config.toml
residual_init = "scaled_by_depth"
steps = 21500
weight_decay = 0.07
Rows from block 9 of a small image classifier, named by matrix and row number. Rows with one number belong to one neuron. Each number is 128 + 32 x the weight over its row's rms, rounded and kept within 0 to 255. All counts start at 0. Numbers have three digits each.
After each neuron's rows are labels from the 100 images, of 14848, where the neuron reaches its largest size: "lies over" is the class under the peak. Only what is clearly more common there than usual is listed. The data: drawings of small networks of dots and links. In brackets: how many of the 100, against the usual share in percent.
# u: gMLP up (value half) (model.blocks.9.mixer.u.weight, 336x256), inputs 86-128
# v: gMLP up (gate half) (model.blocks.9.mixer.v.weight, 336x256), inputs 86-128
# out: gMLP down (model.blocks.9.mixer.out.weight, 256x336, transposed), outputs 86-128

u.207:163098123123144194114159106138184117096118040142136190097143103182138119105094130100143108151095095139129118134066086109084084110
v.207:093133150100144146184144104155132187107168165145100082184103110086166110183126133177086102148107123093103123124124049127078099107
out.207:120101110148144094137110150168139140155058128092152088101120162171079160151151110125108152091144121134163092143135123125120117157
lies over: link (46 vs 3.9); dot (26 vs 4.1)

u.11:117146153085146148072115196080158151084161113148135117066122130162141131108123092161117123094169122122113119187058181093104122107
v.11:167059101132116118129131107078144102109120120164166077149114148163150187169196105145155165058064069111095078066120102123122119142
out.11:169094141150118077136169110076066076151206124140152156104078171126128095145110110108093096154115098133159153073121131084186167149
lies over: link (44 vs 3.9)

u.196:127077115067174136104085083089126134110174158184108170099110168199195128168126125160196124137177121140137214136165111168075148088
v.196:107152119172110126091227182122144136079158096158085194171087160130141083116120132107207184139159056117118140094119076054126118138
out.196:125176148118117114174161123143182145128150160107214175091110108073140150145097090117095118114103062114087147109130163075125106084
lies over: link (28 vs 3.9); dot (25 vs 4.1)

u.246:144140111137105102127150076138106157170129152060128146088097191130147181186143149115118106145102102150152060123106101102138083166
v.246:110165156140145154127106143132115058132159107131135124088148168167122175183134131102112115122160065128153025101137109135130156071
out.246:122123139135123077056120136149168107142137129121095068116114170126119136201117075108129141124156157067040156130131128205120108096
lies over: link (44 vs 3.9)

u.335:173140120105114154091099136083161163134099154162182118125097082174127158127080132166149125114097135060110166152101126110111130108
v.335:153103119072123157124145100158129110143082087100091135184128150105172143114107123114113144149166151081114139148170177112070106171
out.335:111180158117109147071186157107120100100117122091170114086095118062101163145111081061115094167142118148083120067157099117121085134
lies over: link (36 vs 3.9)

u.248:124183112112175134128159134142126153122059147167117136144082117087138131133061177177196165165150118200131157182143139125158089127
v.248:155120116117104104129065097141154130112211147159146090093163127102096184208097126169098061185136129135100103155142126119135097144
out.248:134126138165113155107121061167196100215126139092116129090165094162163089104131168142108126129112152111142083135165134119083160094
lies over: link (38 vs 3.9)

u.221:175140153119158181077179069127171036087103190192163102147143134148100136095060101145147071126136185180076165143163121131140176127
v.221:135171168143087147139152116096179179134156119095166180104121160116166132154088171127195150100139087135130102131180153038182139126
out.221:126169167082077117095135181175137161089103088065185128062099181091133169103121125153131104157110046134067126099103135077167135138
lies over: link (43 vs 3.9)

u.291:186163109120142118160159110126111163117170118113124149188089091116119150118110184170147095088132150116102124175105173117112141108
v.291:109116100117103158095084160145112128160129121088164118149159150142104214096108137159152095140111096101109136105154171143120088115
out.291:109125136131142135116154168108121147116113175112148113125138148143073154078160154148142143147115145144049113160121088137122087137
lies over: link (32 vs 3.9)

u.205:130125120128087134146119108202182160153158155098116064159164086185109165146129076190125144129113080165125155141109165112127160125
v.205:155104197131179127113101150053142159154096149113094060097110120113055137084157106108097194135196105048146067185137113145155197165
out.205:141113111148162079131125143114097111116148133163147136097094123112212141085140164098125125106173112104111123132195160116127191109
lies over: link (38 vs 3.9)

u.44:169098125139094130161151137149134070092138169179178104146150146126130108181127115114111179134177072191118139100131099110143112131
v.44:087138075122062127084131124135156103166093049150142088124201110079167129142116080176150117159165121102115144107146161112139207125
out.44:124146170111104116129085109144185155164197131117088181085087157139150149062097144166163112141060143093108113150119131166084137120
lies over: link (35 vs 3.9)

u.97:110147102136145149187162077164110136121135098161111164114118172129094112125143170209164136114112118146086097126176155148121163107
v.97:109100122095117083153171122154099122131105208143159164184162189116152139088132090073186101104164117119123167146173186125140116106
out.97:145114136145145098082139138147160107098081163121148141117071082034136160105127133120135115176142138142097122130155124150083140122
lies over: link (29 vs 3.9)

u.314:132091168123166129130098130082111113160082099149121115133090099150120155088123165119129165068148127191114153089154115156142129132
v.314:121147134184105153058112157082133108152110155133162169118128157168117104163157130177137153141165120172091106144109132147157153192
out.314:095134110165126126128152174204114145082171166180120180110185129074099131108132194144178140118116127101124099215089104159087096110
lies over: link (71 vs 3.9)

u.178:147077171146166102097138135146136096164089101150129127106085160147141183138078173127137126119124099110126191175099123138173095103
v.178:109157136132136130109136172116129171140149155148123168136089130119177167125088098136094139141126115126116148123112143106124168175
out.178:194089073105150129138131130097142170176088145159102151135090105132141100138120108153097112107088196170141147146134155143093149131
lies over: link (59 vs 3.9)

u.231:177126142090076146124139096119150179184116165173168172156106095116113157121149160169088083108074084101085122110159082113155065098
v.231:119152097232072083089154163094118120082168074126079044134130132119128133074082173117161072117106136132151132094119121105130121136
out.231:112105190061141083157098113106120128097162146108070170135074110081084183160114088140108198157140122150087146139168123106165179130
lies over: link (80 vs 3.9)

u.116:141169074107143155145112160089122180078142161115167188057161147107091152053071063060124124099134115092074114125147111163134116093
v.116:124128069117159105134164113139083140156109053125161144166122137073128197092138114147100134133123113130128122189130191147100100134
out.116:148118120106141183122135129157072091113179139120110054135135125150138123116151136116152117117114101156142145150125155172110118181
lies over: dot (38 vs 4.1)

u.276:172143097080111066123075172177123142193161120105151095119068093145126172153097114122134154094135113107080102108120071086123115132
v.276:096140156116176133111136101126084109134079069155179134056127092148084171111112179166109134112136145199120080103143122081116127118
out.276:134168153090103115086147088130145119112167191105105099121177127105103141124190112175149099183081076180122111157140120139182144115
lies over: link (26 vs 3.9)

u.65:136165104120081144147125105129121178096131117137128111119179153200193178110154131139167139174129099164113169182164185115110095095
v.65:164141157152143155086107112098176171153087122187136139122081127150151190125131125138086129153099111086096163097166124104091127180
out.65:108138150108119145120133111119162104141108107119152178109152141072169115167123115110107106106187086148133158111117184101167145164
lies over: link (26 vs 3.9)

u.22:152143155154142118118122054136170137169193110082106103112135138133086148114188135092115112168129140125161099109120052181122153158
v.22:140075125128156078180187100106138121140167114112080097144169138143115111137105120098207113162146111123074135062173180054095118122
out.22:075145111084114121139183102089106101173120146117110087147110079127080142091126102115137081088123124120073113129118180122133076070
lies over: link (41 vs 3.9); dot (36 vs 4.1)

u.166:131102120144126129163128151141159166130148167152148144125091079127128243121148144109142060123147085137112125162151138143139135170
v.166:133174129169102179094212133087121126146097108110144117097094145123105148115103171189151122098093072110150137176183156127156075093
out.166:159166159064107125148098176140133124125176118099156109161170147102109098114143127173158163177144135149172128140177109119119199135
lies over: link (65 vs 3.9)

u.6:124155147074148084078164070111200142168116153123180145111160113136115123099101113159108063144120169137054125122121161113117111169
v.6:128170116205110098144112151151196184110147152174167186165114150069143173135046195118190146174162095185140102096141099123131187148
out.6:114103119180120116098190127111171175142093176153143151130074101101106065122117176180123128148104088137175102111105150104146169122
lies over: link (36 vs 3.9)

u.27:105103171136137068155123137111179039135151125175104109156174139116134069158102136144139106063089131079152094147119121138101099156
v.27:156142246159161159027160117174093187104114118087091105044112090117111130118046117171078109152140151100113142130166140145128110156
out.27:176125153093111089112104081133072177124094136105148135169192123107159142186122116176138173080112150159054137131100082123133185108
lies over: link (53 vs 3.9)

u.36:190119123082123191185136163147121113123124103169181122089137082128172068049107123163126147143107154083162136106112106095108168166
v.36:111188076109107128110095144125105146088160160139135160220172120111147115092133127109171123111125127056081142155069157103114116139
out.36:084077160204111107113156131132106091127083164128090162134137170111108176115122156090099105149139205128065111144133074137069083120
lies over: link (52 vs 3.9); dot (37 vs 4.1)

u.233:201101168136094146095102114096161132127122163121171109180138118131151161140105151167107100125098124154169116173144094095113183159
v.233:181157145123157131100132146149071064134100109153137075072157093144128159079067119101131169136139126224129113154110136168115129173
out.233:159145136077179155088153106155164128114148084079142124111164108146128127125127105196193113134103103102117132145097198155121061108
lies over: link (55 vs 3.9)

u.195:167165094085097170116161147138119113161128128178166131126140195130089127116101120150148146092140103129106100050167071159078166159
v.195:106125143144146207116154121169131117094137187107106119115148143090129147132106124122113189171138176160051110128145142128135111139
out.195:181085132132090137133119125147129152161169095109125110074119148133135124158100141164149112123080082126133140098122140110133111129
lies over: link (27 vs 3.9)

u.41:124185121107113137112143170112078132109145181133101091109134149117180139083158168123117105152126127065175174077104151154100126153
v.41:150200130201100078122170126160143135107149142109124123069109148097104168157100126104189156112207197132055118134096132105147194158
out.41:178088110150090110097126135089192118123149089171146157139068109165115165139134136190103155112081134113042116076189141064124078119
lies over: link (45 vs 3.9)

u.304:128129117102150150122131186109127144084189137143132086095145113114137106144142125107059110128043129094133087123150163102156107106
v.304:127084121106095149102087075163149168167146089101111130045098127188086155103130124178114124157146112126114143078088147153112122120
out.304:101112173158111034135113111138121124098118098153089086150137107105064173156177156140126137140137132188120103176155098132136137151
lies over: link (34 vs 3.9)

u.310:162127173115118173149160122151142130149118124099161185166120145107050193127146114125162068133175075108109116143130111180128116124
v.310:087115075101128092100183167123061114143126111097163086142085144122179069117109101171100137137113139166153146148197137157075152134
out.310:121101136181122103084085102078090135130113117134166143140156110114161160165109155130125167130081130128100113130085154083097154105
lies over: dot (37 vs 4.1); link (34 vs 3.9)

u.184:143194147102129124144209138206149109127142162200135108091163130161059206148097062117131123150077116156106119118109202111115153122
v.184:107175196173113140120107151100124132129199163114149103109097097173120123107117052120139122147102119164062151138157110141159132088
out.184:136127131153191100108090157118100109109134110085125143127128129185176072166148168121117160139095164134108093181132058152145186106
lies over: link (32 vs 3.9)

u.265:127133099123175107115144142163114099078113146121177118144114096139195110172103092127122121132087155104112146146149160178140100157
v.265:069121170129145157142128099148182095121125094129151140074101209144132118177121149172123095200140126107141125131139148134136157119
out.265:097103145136096175148169125158131127145098153129178107148157164108121137157103124146132125094124090151149145075126171134144115137
lies over: dot (32 vs 4.1)

u.15:117198085154189112095154152107100119048080102111139146101145150126066157117159107190137140135147075097148157191165091124162121085
v.15:176158137067077116161112132122099138137157081151088118155126122133130112070144123065091135142218170075162153122119117166113110139
out.15:117134129119144099131083089129158108186145154169111123138127116070148143153130167077141163206103189154113200133118145174125126133
lies over: link (33 vs 3.9)